config.yaml
train_examples: 195000
translate: 0.06
targets: ["light from"]
avg_pool_shortcut: true
widths: [128, 256, 512]
residual_init: "none"
lr_schedule: "wsd"
Rows from block 9 of a small image classifier, named by matrix and row number. Rows with one number belong to one channel. Each number is 128 + 32 x the weight over its row's rms, rounded and kept within 0 to 255. All counts start at 0. Numbers have three digits each.
Before each channel's rows are labels from the 100 images, of 14848, where the channel reaches its highest value: "responds to" is what is common among them; "place" is the part of the image that holds the peak. Only what is clearly more common there than usual is listed. The data: rendered solids tumbling over patterned floors. In brackets: how many of the 100, against the usual share in percent.
# convs1: 3x3 conv, stride 2 (model.blocks.9.convs.1.weight, 128x128x3x3, each kernel summed), inputs 64-127
# convs2: expand pointwise conv (model.blocks.9.convs.2.weight, 512x128x1x1, transposed), outputs 86-171

responds to: light from the left (68 vs 24.9)
place: bottom centre (97 vs 11.1)
convs1.96:167126101117073122130090120080081164150155078077151083080142120138067107107077128115131079153085122182165162135085119120137097115080157097095095113111117125120143118082077104142105129078107094
convs2.96:118088126118143098194162137127211151061213139155140183132099131210152152132137083110145209176128054117142126148133131143147155131135198149191112140110101086123147062133176121053114102148120093130164159146143100134134157091098140121121143158138116096075140103

responds to: light from behind the camera (93 vs 25.4); blue object (50 vs 19.1); yellow object (40 vs 18.5)
place: top right (79 vs 11.1)
convs1.58:136125139042096111136167140179169128109105106159084084164149092081174137116137141104128098064180093067153122088171095164113179142167117126074142076090095143146163122156155124107039101124141140
convs2.58:106080082176109154103085175124162161138134134179160127101104147136140176099143150078100141097125100102076105105114167096149141137167085139162131097126105074140129120079066090105152155168110145147141144121116107096139090170157171122123081185116144105070106098

responds to: light from the left (100 vs 24.9); count: four (47 vs 23.2)
place: bottom right (100 vs 11.1)
convs1.57:098084122121141138165092090113105051125042105104104135114109111027115074128141081131093128079104063142119125103094107032145107120093066149143102104124134129103129107103105103150101105101132114
convs2.57:138129148122153126115158129089076126109111149091155162156142091105098081153102207169069062096159107114151143137149117064112147117085114081133125034063161149170159093156173142092121114097101156071138094135131132105106117096123121112074146082137097124114121138

responds to: light from the right (90 vs 24.8)
place: bottom left (100 vs 11.1)
convs1.104:100202104081107134110106118106110154169099104127121096101094104148083111107139141147072095096104072115131112107064101160112109128107037092143130156133122093093078103139106112138081165058089101
convs2.104:114104105077130129132103144109121112116139118125137156100102111117158126085162131055119122142185061069104117179125122118118094126111139116153144139107137143094174151126173147109092150101128113076181184099121159101108081150092141131135115148125104066128192104

responds to: light from behind the camera (91 vs 25.4); blue object (44 vs 19.1); teal object (40 vs 19.2)
place: middle right (99 vs 11.1)
convs1.37:145140144081166156131150181142132116080125153164096193136114108102127123118154134069144202164142150094123121134122128139107119103096122188122133158128178130119121124120120137158105148121103118
convs2.37:119169210152110125066159178175108130131104128128175129154172126138146150111174135139149133084133106163111136133138109086154131124153101101116106163153176147145179177176159177191179124186156108167133105100098128093138081113162159189139133211139179111115107090

responds to: light from behind the camera (93 vs 25.4); blue object (46 vs 19.1); teal object (43 vs 19.2)
place: top centre (99 vs 11.1)
convs1.17:087108102166089091110133057117152089139067088113115100126114093097126129124110101095062111116112073152100114126129102092108120069143043093096126115134129077113075112050100095114154113066081118
convs2.17:106132058143091116100124183086143150117090124122211089078073138125095137087110115068094120112169129106103100123101140071125166127142107149096115098086089170123140070178129088105107179104093130105175115060111107096128134149171161119082150199107127105065115084

responds to: light from behind the scene (100 vs 24.9)
place: bottom centre (59 vs 11.1); bottom right (41 vs 11.1)
convs1.27:139129146083147116149115137163122069068195145157114151142131094086123128130171088182112146130145167097078136077124139191112127183113150154138110108134105114129104163128122111131121132117055112
convs2.27:109135132142120111061140167154044112131162115106166130104144106108115125111131102084121124117061137130103135126109113074095106120109128096084132189143156160082176229174141174154129158114144116096101102085110124122108099138128161135168110174163160133150134114

responds to: light from behind the camera (88 vs 25.4)
place: bottom centre (95 vs 11.1)
convs1.0:114150073140117111152081089072093142166197135062103087083107153145082090114106162092096126127060135192142115123122108073134082113087173107121108131162127117106090144051080113120136100084121089
convs2.0:120085055078159085189166108122116160098168103124140199128121109088105147165039151120094126105159045098182143166141153132144125120135178190112134058016111107149162107119140135080072109082127157053155149113186136111092084142074122124094134091130109077131120127

responds to: light from behind the scene (95 vs 24.9)
place: bottom right (86 vs 11.1)
convs1.78:085079132089155117155127164151099073060089139148089172117133107108155116097153116092102133132147096044117053108096088093134118163107151199104098097070102164113128114135120102101077137124158132
convs2.78:138129099159128178149129147130125131137187141215075079111121115079187125097101120156150088147101161122122131115135143150092076135163136153118092131153121132074096151087179160098135063147084133118102099098108045145127121127109128113212107133093119108167152118

responds to: light from behind the camera (95 vs 25.4); blue object (47 vs 19.1); teal object (39 vs 19.2)
place: top right (100 vs 11.1)
convs1.9:097216136105064144111132139181145108122172123188110100180114111153159167133157152127132149140142133100162093116155135041124132113141163114155156088103127178165072166095143136057131092166088166
convs2.9:081110111177154130105110158144144165192174194119163175104133167158143136101166195141110144113198131124092120115111160066147168134138074129153170090163119100165152114111103088101137210132115150172134163108090142121157101166157133087096100146115137090111098109

responds to: light from behind the scene (74 vs 24.9)
place: bottom right (74 vs 11.1)
convs1.44:087097074118149076126099121117092133141157122097129157100095170132099154096128146102138121142083123131137103163125120131143095071120152132201112059095080141134157123082101104040120060126139095
convs2.44:110067082094199141184092147124103136074153137136145175123156153082140111152122112152177142127089050100145141107137167145114094129132187180155153145173112087105082119084137198136097115100127117104146161124120091146134098144094121067164183144098115102168184097

responds to: light from the right (82 vs 24.8)
place: centre (58 vs 11.1)
convs1.13:118078152130105145124113071077097105118170100061162117094139124152096099100072103151107129089102177145125153098104148105112087173091122105083081146106137120111065158151093097172079152108100084
convs2.13:117167134180144121136153172187066149149120197128136076178131114090098150151179106102148086094044144181156128163144133133120106117176106125118125133137144118100149106139134112170142108105196136131120135159151121137115160157165128167128118162128133149158128144

responds to: light from the left (99 vs 24.9)
place: bottom right (49 vs 11.1); centre (46 vs 11.1)
convs1.47:114125097128132156143087111124132130168190134134165148149109178137130103166119158207213157121113145124160160149119081034148126131127130119138080106123098153138134159141101126130234139150129160
convs2.47:109100184077120179149087124129148085112149146092119098121154141218137093132125150197089165124105075095140117102133123085136154123158121116115094148108148142176134100118138137128078111147116108192131062110108079174133140058128104127084121126147116134153109153

responds to: light from behind the camera (91 vs 25.4); blue object (45 vs 19.1)
place: top right (99 vs 11.1)
convs1.14:120127183075134134110162121170151130149147143158121118160173161187165159142121132092108118140147078109146094133167175137128157121165138134141186097113129128162138158098187185081072095242158186
convs2.14:087117099169176125135117143174137152156187161147160153103096166151178160101160160090116159122156122116120134117122148140152134148139112171157165080165104091160182088095078086108156165147107162158154180114109119112145094145144141104099134144094147109071108107

responds to: light from behind the camera (92 vs 25.4); blue object (45 vs 19.1); teal object (41 vs 19.2)
place: top right (100 vs 11.1)
convs1.6:101062106200108087093169124141142129120129097148187108137097173143130123138108117084068062106146141087138105115117093178116142165130092134091132146157097158109211113216136133176156143159126143
convs2.6:150095155131142097064113159129120098131151131114139120167111132091131210157162163153149127057147054122145118144111148140143147132180159127095147102179113089135143091084085107133138135148156134133137181132177133131132110115129167142078105168108132127100066124

responds to: light from behind the camera (93 vs 25.4); blue object (48 vs 19.1); yellow object (41 vs 18.5)
place: top right (68 vs 11.1)
convs1.71:139086147121171142126186137155190174135163171173110126164160132149188146128099118055151131077150141127148142101183102107110166107178130120096176130113143139161094171115174174109123112167131159
convs2.71:091144094161099136076137145176144187150080133143169097119098160124117144110132154112103121074150092131108088130111155121129118121181094144136136066094120129112129124155091054162133122170125110120110134103111123060110101156162183141077118210099174090113109111

responds to: light from behind the camera (94 vs 25.4); blue object (50 vs 19.1); teal object (39 vs 19.2); yellow object (38 vs 18.5)
place: top right (99 vs 11.1)
convs1.117:143155158056114144122167133180160089068157147158112097184151140111163167126128140045201129099189172074142120151186158179112165134161177106148156097103125125164158137150154128123034101157099136
convs2.117:098114117158124154111133144108175149181178123139175136117111157187150141110168140075102212086168124126093122122113132067166183140149077128152138074134136103166148078111101070088137190168128141172131132127101144083131079126155157089094109146158151105095113116

responds to: light from behind the camera (92 vs 25.4); blue object (44 vs 19.1); teal object (39 vs 19.2)
place: top right (100 vs 11.1)
convs1.82:142166180145092133148137132166130112135160122159133120171154163145166156154119161108155125137126137119161115132150185128137133108139178130166170092104132136159100148047155175105170095241135201
convs2.82:097108108157194153137103142186176164163172164160156177115110153153165150118161149083122162125190124116101137106131143103157141154130116187148171128151105098168171057108068102096157154185122155148169193117107119104134087144140138106109081152116146111089130107

responds to: light from behind the scene (56 vs 24.9)
place: bottom centre (36 vs 11.1)
convs1.49:132165128077137177114102162137134205172152141152106157149091180159118138073135157131143177138102146132183106171144090065124113057134154104122150146101189180144153157082128100081094108112201095
convs2.49:097153181113142151061090123149071079118146150079108123130183163152137119087153142128117137118111131156158109076130106107167120119157115089119131157166174096120128166078151109182139155172132119197070133114073174172169075139176142159152171146106158174152169163

responds to: light from behind the scene (100 vs 24.9)
place: centre (66 vs 11.1)
convs1.61:110189117078059111132106140097096182168113094107128090101093111196081084111147138149077115087089105146101109129070119109132100119091098123121117161119130134084072143110094092164112144061152085
convs2.61:109122116071118112103105119120132125137110140081121184148157118129132127134101157141180118132178070136068132118116144114129140123082179156146144196147159100141083151150138171146104202125128108093177217132140188111129042119123105094084106107121121094127174142

responds to: light from the left (99 vs 24.9); count: four (59 vs 23.2)
place: bottom right (100 vs 11.1)
convs1.69:157138147129141172133150084082125083121072128104190110125108134108102098143067089133170146125152132138122197130131167151118161158121115112145113158124148099145181080233125126185121144105100121
convs2.69:128131180133129138150159153123130154164136135103171119166136113193132150152148130159103172097158099122142134140139108092149161119147095067154108092121179162159153082171163103141132135157159118156142079158151129105120117061131147164067126180178130114130118132

responds to: light from behind the camera (93 vs 25.4); blue object (52 vs 19.1); count: four (48 vs 23.2); yellow object (40 vs 18.5)
place: top right (97 vs 11.1)
convs1.70:086145151213147139136157093172169143133118121178157141183070151108165149191129125127157140116171122141080138136169137075125173146170116120113156143140104127158191113131157157189203161163106188
convs2.70:106109135131114152057108133111168126135171099114177148138101145177133153125152160142112185047151060116121118080112148113173194132146122130109150110173112126177126080110119107113128123176121134162145171052106099072134088126168144114094115111115128108082095096

responds to: light from behind the scene (100 vs 24.9)
place: bottom right (100 vs 11.1)
convs1.125:056140098054164101130075101113097084115111137119058139111075116035090121107162138148129167105101066113096083128077110158132096112094106126175093110148103092096103103074085102124069128097105109
convs2.125:139079059082175113132102134110049084125134121128101155086163069107109112142075113105130112160127099090144140121137138147113102136104121164128133092075150159096139123143175163077084133099127130028116080135175089106095098145063124109188094104149090072097183133

responds to: light from behind the camera (92 vs 25.4); blue object (45 vs 19.1); teal object (41 vs 19.2)
place: middle right (100 vs 11.1)
convs1.80:176213146161055152123124147109122215190105096116141088141122135155100130170135186107115132129142134183187190131150157121131133145100139102134128144125129123168146082110124132189166179116114136
convs2.80:128093152096127124170141127075194188132167094090141121135129110212112151140074115118092197129141060102152115113138133105156163117164146147104100107100171173142114150155154113059089144124118127162174171074134146089104149067120159118089118141159078096098098098

responds to: light from the left (89 vs 24.9)
place: middle right (80 vs 11.1)
convs1.77:081116129207088093130113147140124123113107082139163068139051146111138109194129094156054091079126135131094173066103135068115116185152087137167122096175085140132123128161108131190213140123078135
convs2.77:121085097094119150098144123093094114147173117102138138139165115100158120127152159169169124121181060122130125095115128117101140117126128134161133098087114172139149063172133152057095143134084138083127119139110106120103102069100121079107120132117075113150156096

responds to: light from behind the scene (93 vs 24.9)
place: bottom centre (73 vs 11.1)
convs1.122:122113117085092084142121156147131130110164104145099126138107146146120145075147146097108129136130124092154113145126131160128127099131159136208128057092109157151107150090123107017050054141132110
convs2.122:112105142091140137083100161153080130079130117141121119101184091090143120126159114128150099126135090102129137081130150128101090123113141166140145173186129147088165215136133147169143123108139110108157134141117123128138116165131116105163094126128139067185138122

responds to: light from the left (73 vs 24.9)
place: bottom right (88 vs 11.1)
convs1.64:113127075042151119138095134093093123126137152088092148080104106093089092092137124144127150132092091103149065085063111108142102133074131157145082117101122137082123120141083069106070124090168080
convs2.64:133098128080156070108100098138045113109106121131083168166133063099132095144094139117113120137137135127135132114141110135111106131117141137149105020061129117115101088077194100090108116105113166066130109137123104123100132117063097132145124034124104090149135133

responds to: light from behind the camera (93 vs 25.4); blue object (50 vs 19.1); yellow object (40 vs 18.5)
place: top right (75 vs 11.1)
convs1.121:091082120078171091144159149169176100087139133156101168166117133117174169116148109077128131105157111062071068125180127125124155096184157160122150074137114139157121135075147121045094074137121136
convs2.121:082119091144122154116107161135149144108141126177155091091148181116130149090152130112120130084120111100096103091113188128138141126161120157139166134190092059149119158063082119146125144153098131167138147102103114084188078193168146113171189170090141073129089106

responds to: light from behind the camera (93 vs 25.4); blue object (48 vs 19.1); yellow object (39 vs 18.5)
place: middle right (97 vs 11.1)
convs1.28:119065134149153105099163097133148091131125116129188125133117156074155144163112086195152092085174135080138177076148126188117161204160135112136139125144092131149189117231136124131140161120163115
convs2.28:103175176144124129087108138139101118131075196102132114164118124125116159158188194172152122109160128137097105125115132171137131125167117083139149181188110097157088062091060149165169107134165130164131082192131083136152083113182150157099199183136138130164117129

responds to: light from the left (87 vs 24.9)
place: bottom right (54 vs 11.1); middle right (40 vs 11.1)
convs1.109:093141118193120112133073161094070175211107132104127111100097152101090098130159153095082141132069114203165147139096125078141083093075123137150118133123150153116137114054088120185165135094175108
convs2.109:160081082103117085140089122123157140142118067093145126141154094110108199172097165165144114114140138090190132153129148124151175130191172180113090122093138123140195131116151115102095103096133140039145063094161139147111183113101127135147075074121099088129134095

responds to: light from the right (100 vs 24.8)
place: bottom left (100 vs 11.1)
convs1.110:108051102120112124120091099083090081111088113094086114089109103097080082123131082126071137089093133110083115116081109115120091134082056125129085094102118117078114109126095082115124104080103098
convs2.110:087133101130116129063118118110102171094131128093162117119145105104135109119083161144138094126138082120106128135130106131081116130120168142085134028090112168141123090154145141082109120112109124034155135088107122129119151158142163105113167133122108140091136112

responds to: light from behind the scene (94 vs 24.9)
place: bottom centre (93 vs 11.1)
convs1.123:139175088132080091159108171116085106085162151102117121094110113112063108083144123123131135154098143119110119128090110115146095087089174129169103086082126135128093142107089091074060066122118084
convs2.123:105095068071162108065104152109067090084132131153077055140174100046158130104115084134121084126066133095147128114150126146118078136121100087140068184157137107079089144086133169141106102137166117092058121176116121158107108131094130138182125131128134163132153151

responds to: light from the left (68 vs 24.9)
place: bottom right (97 vs 11.1)
convs1.100:104074124125170155130115077080122155123101143105148160112102126097104085154077111111172142065080102162093106097086103111103111083105063115107099115166078095071122098095105139158182145103108129
convs2.100:143154156137118155143122105171102130183135167096173118139146141165088100125171094118126165094182126144121148103143136078153138128172083124099100133131174148130112048143092103130140129165102126127101141100127135110124091094141119153119073111151172125114111156

responds to: light from behind the scene (55 vs 24.9); count: four (52 vs 23.2)
place: bottom centre (54 vs 11.1)
convs1.114:106149108122150142139099148153124170177201121167110159156076165169128125092188150145157184128112137141202121153122074019135104094131144137190117086081119187143097165092115106083184092137169112
convs2.114:123126139102134192102033127120064059037125143073108058079180157142117107093141155166105084137079081121138113088115123133113094119133122109130124153169129116141136154122122127159109113103103111155070074128124098183165127133115090127147122128099132191150135144

responds to: light from the left (99 vs 24.9)
place: middle right (84 vs 11.1)
convs1.41:072090107174153061140120104143120093156078133133122137135069152085131109130192119117087150137102115142109095110128102003136110074120098139126127064133114118135093094024100117084201051118127128
convs2.41:124132054099109133111063125154104102132155122094161133149104091095125146150094147214190082101137052123154143137123131072167176126139158155057131119152098131176138128134122157060102075146150099025154117058173109148124104119129118131148100114082116115136141120

responds to: light from the right (92 vs 24.8)
place: middle left (100 vs 11.1)
convs1.112:089113095097131091120099127084103067136079118067118122091097123146098095089111116095094106079087091075125112106117090071136086135094149127115102080123118150098114127109088087104073084085159080
convs2.112:131096110092154120206158100109124121102169130112064158159116160135137091137151144118143151133173014135139133152111134120121142121079154105220143118127128119118085034091135160091090204091115115113192124214123110127136117126122102092111180078153090110164160109

responds to: light from the right (93 vs 24.8)
place: bottom left (96 vs 11.1)
convs1.11:128114073064122117123091126067080138138140115071080120080139133140076098072108149099089152114078115150158102116082125139125089070066105108118104131098123126099097137100084078068053092083120079
convs2.11:118120055104139116168151143116138180098150126092161180086152100082141085120073124121063091127179073116123148140138138130104107128113106108075094030060106142115150084180162118079100165071149122000136166054146184149082097131124130122094145145107117088123132111

responds to: light from the right (99 vs 24.8)
place: bottom left (100 vs 11.1)
convs1.68:109113159096077124107124044119124095158042063124106063120106126059125093142101077106087080078122067153121160128116137162110118115092036109160133128114120073132126072125132119195095151116094138
convs2.68:115124109134135080145155158114063143096110130078180153101128075050102106100121118053111059103164100086101128143135110079106107133138113116142106022050116156093150075171165134109132176091122120052153122116142125109114136098136165136090152153116132112115134139

responds to: light from the right (68 vs 24.8)
place: bottom right (37 vs 11.1); middle right (30 vs 11.1)
convs1.8:068112102130134145130110133086090133150177076089123091096064111157101101121113129146126119041103126151138145130083116071084092172095152119153094113084120166103084149187089083142135124105133099
convs2.8:110134137120129124091093139089143111062134115082182141138093095107114186146128182166160090121135020108138118165130142170123152121075154108090175106175129138152146152156140203133114132084147117138185137110123141116140124132183132125114196171139088116163154115

responds to: light from behind the camera (93 vs 25.4); blue object (48 vs 19.1); teal object (39 vs 19.2)
place: top right (100 vs 11.1)
convs1.23:103198160140102152166126135173141147151202158177137116166101138179155163117136150136127182180130182108138158115168159031122123148149181111157140143125156155154112162083129120112182129184112165
convs2.23:101091120131152190082059149148169122150154166118129143097113163148137141104133138121099124127151077116099121097112133101140142139129095152158161085159089103174172111104078113103139176147109138166111108091114077117137134134133118089131068144094153124106093096

responds to: light from behind the scene (100 vs 24.9)
place: bottom right (65 vs 11.1)
convs1.36:066174100123117148142090147101087060089103127104090113096102122070076112104167142140096172162092114111170099147073092100132090134088134145120088129118150139093165119097066072138077140067127084
convs2.36:143081116065129100143099116125112165135112104107104177097160084156120099124132145126137167181109113072124125141135105106085125120088143133153152170100176136103176201133181156088103174119144114052147093139128130129119134161085099129171039087123106072122171117

responds to: light from behind the scene (61 vs 24.9); count: four (47 vs 23.2)
place: bottom left (50 vs 11.1); bottom right (48 vs 11.1)
convs1.15:081163135020123147147141143135130088099077133163054120117095081112142107134150098152112115075157082072086091106070090155138139149112064180107113118103099094097104082142132123146045133083107127
convs2.15:118132108117133120105066145097032101110080120153109144119099109099168138095168152052144114133142105110106116158108097129104104125085095095177131081100130140079166167104193142118120164097127148066146096168114145083128085139122147131153112147138122081157185119

responds to: light from behind the camera (93 vs 25.4); blue object (49 vs 19.1)
place: top right (99 vs 11.1)
convs1.90:092116162180104112141177130165148067082074106144131094157112126060165143154129117101126128084176149072064130116166148103111147179170148145157145089132123137149124106153142135145129110169147157
convs2.90:105095104145154137103103159134168143126157138192143166120090142143177160104154136047129153094157092100100124111112147075160151134164158188208169154151095067154155072082075117111162156169132144157196179140121128083146096162152144101137096135128126113127136107

responds to: light from behind the camera (93 vs 25.4); blue object (50 vs 19.1); yellow object (40 vs 18.5)
place: middle right (94 vs 11.1)
convs1.73:116072141082190115133143181139131112096135142128101196117118124134141150084171128087148158159156138070108109131145140120126137172132199174134127107139132169116158136145131108083051122117156091
convs2.73:155129098153131120148157164164149161088113105172114128096151144099165140097112114107129107124057128097119118130109133168099080129139173146104139115137097085092146203100149161165151057139096116112112090079063116115173074163134141155168123178081144131137091059

responds to: light from the left (100 vs 24.9)
place: middle right (50 vs 11.1)
convs1.79:127073092180139087129086097073089105141161093076179141098102161101102099141074124187146077118079135110157144129107093086136091160106144122141076104111077164104150129183082116113155139105140101
convs2.79:122136152101137151179086123141125119102146169130105154144092147140148049141168168219169119082156075099120116114141180124118149125105167117127152142188124134185111089111126177134111108090107123151173171135109108162169087117174050082105191077145098124124121135

responds to: light from behind the camera (93 vs 25.4); blue object (47 vs 19.1); teal object (40 vs 19.2); yellow object (38 vs 18.5)
place: top right (100 vs 11.1)
convs1.38:085091131142119127142142113156146179172218128155126117157127163189156154123142152114134177125145140103223122149159135059128133125147146117141140061118129155157111187071132139033174071179117160
convs2.38:109095091134152214088075147147192124106167144133140154079106157148127129109144125114098141154150103085111113119114136108134130142144112183158158073151096102143176115104098091108159113162095145161141106101085084145142150179149125104092072137092147129096107100

responds to: light from behind the camera (92 vs 25.4); blue object (44 vs 19.1); teal object (39 vs 19.2)
place: top right (100 vs 11.1)
convs1.54:118123181124188159136134133147140100109095144144108149164151129124152145151120119086135149133126099117089115111144139123126135091148155159116171116120142142154148125043170184130101102243130187
convs2.54:107126111170185145123120142219160145160176164193170198112106153134191141113197155092133134101180132125136140112133144110164123144153133194160165133159115109152193087111110114126190153186119153150151171113118127121139101141145152120107097159110169123080124113

responds to: light from the right (80 vs 24.8)
place: middle left (87 vs 11.1)
convs1.56:118082116186143077101145131114120071088044128095134131119074098096122133131135078103065113080140139100049137069129106081098120164136145119078112103131103092110115086123113137128145109115087116
convs2.56:118152101154112076085163123149151132168135147170134114152101126094104126124147120082166108115146165191137135089122121102149147118165161168181153181127103118105101049138067141133139103105134149100145103163119077114123166136149138138183175123147129149105128125

responds to: light from the right (99 vs 24.8)
place: bottom left (100 vs 11.1)
convs1.50:106118143174141177102126070118130065094037110108107108121109127063121118121101097068062125098131082156073150126116111097115108158115067091131130138131149089124127083100123132180112143138076128
convs2.50:146134060130137086076156165116113121119114150108190112128098111080110123115142163082143095129172098149130136144127111086102144126122126116162111078078112187103164035189148133126127152067127120036172122152121104122111166136131164152105147186126105122146135111

responds to: light from the right (63 vs 24.8)
place: bottom right (100 vs 11.1)
convs1.118:076130091097129102125110162125105121100142087102104158111096144100136144102160158112148138113107074083124054125103111105111089085124152181155110083109071165107141119077092101067088103121137090
convs2.118:114122144122156148110084131142153144067161119168104154135194125074165123128147091163170111110132080124119139121151144148131095122149195146098154208190131073128129182055130187160149083170137112144165157092106132133154087151145133123170189143097097125196147111

responds to: light from behind the camera (60 vs 25.4)
place: centre (100 vs 11.1)
convs1.60:123128105153047094115112107096106200206166083078152075104099140188105137122089162095081124111093141145133132128113131114100103132115125090103113148166146130100122162145077084122125139057089088
convs2.60:118135108122122112158178141131228214122123153114116125097115144193147122089122144089127123156104167106151119136118141149136120131112143171105141081126101108121104140145140107119129107131110151108202188054049127151131193151152162102107073151095129148116080099

responds to: light from behind the camera (93 vs 25.4); blue object (48 vs 19.1); teal object (39 vs 19.2)
place: top right (99 vs 11.1)
convs1.92:128150166102146127149164165178156108120148189167102146160138109182180148128167134133101156172189153062062133123173150070128154189176163156062147111152120136143105150143152140122121127181145163
convs2.92:117116095159139128105091163165149158160126164168149162088118158132141130111147164092103138124152126094088119125119141108135151141141095170133167074156084084161167148095113090107155176169104138145166128080102125108162098174133151115132089172104151100092088105

responds to: light from behind the scene (61 vs 24.9)
place: bottom left (94 vs 11.1)
convs1.85:090147121165131078120112111138113066065097110122143106126089107087135125139131093115098111093113103096067069066110123086124110097125117145106113093148098103115129101068105118088171103122100137
convs2.85:080122077111136140115131108115142170144180120189081143143120091106160094131104048127142116094178117143123132079142124095150100124163177177181134212100125097104061132074138144031121125104119118115136140130133074126107128094137122106162102076139142161122151129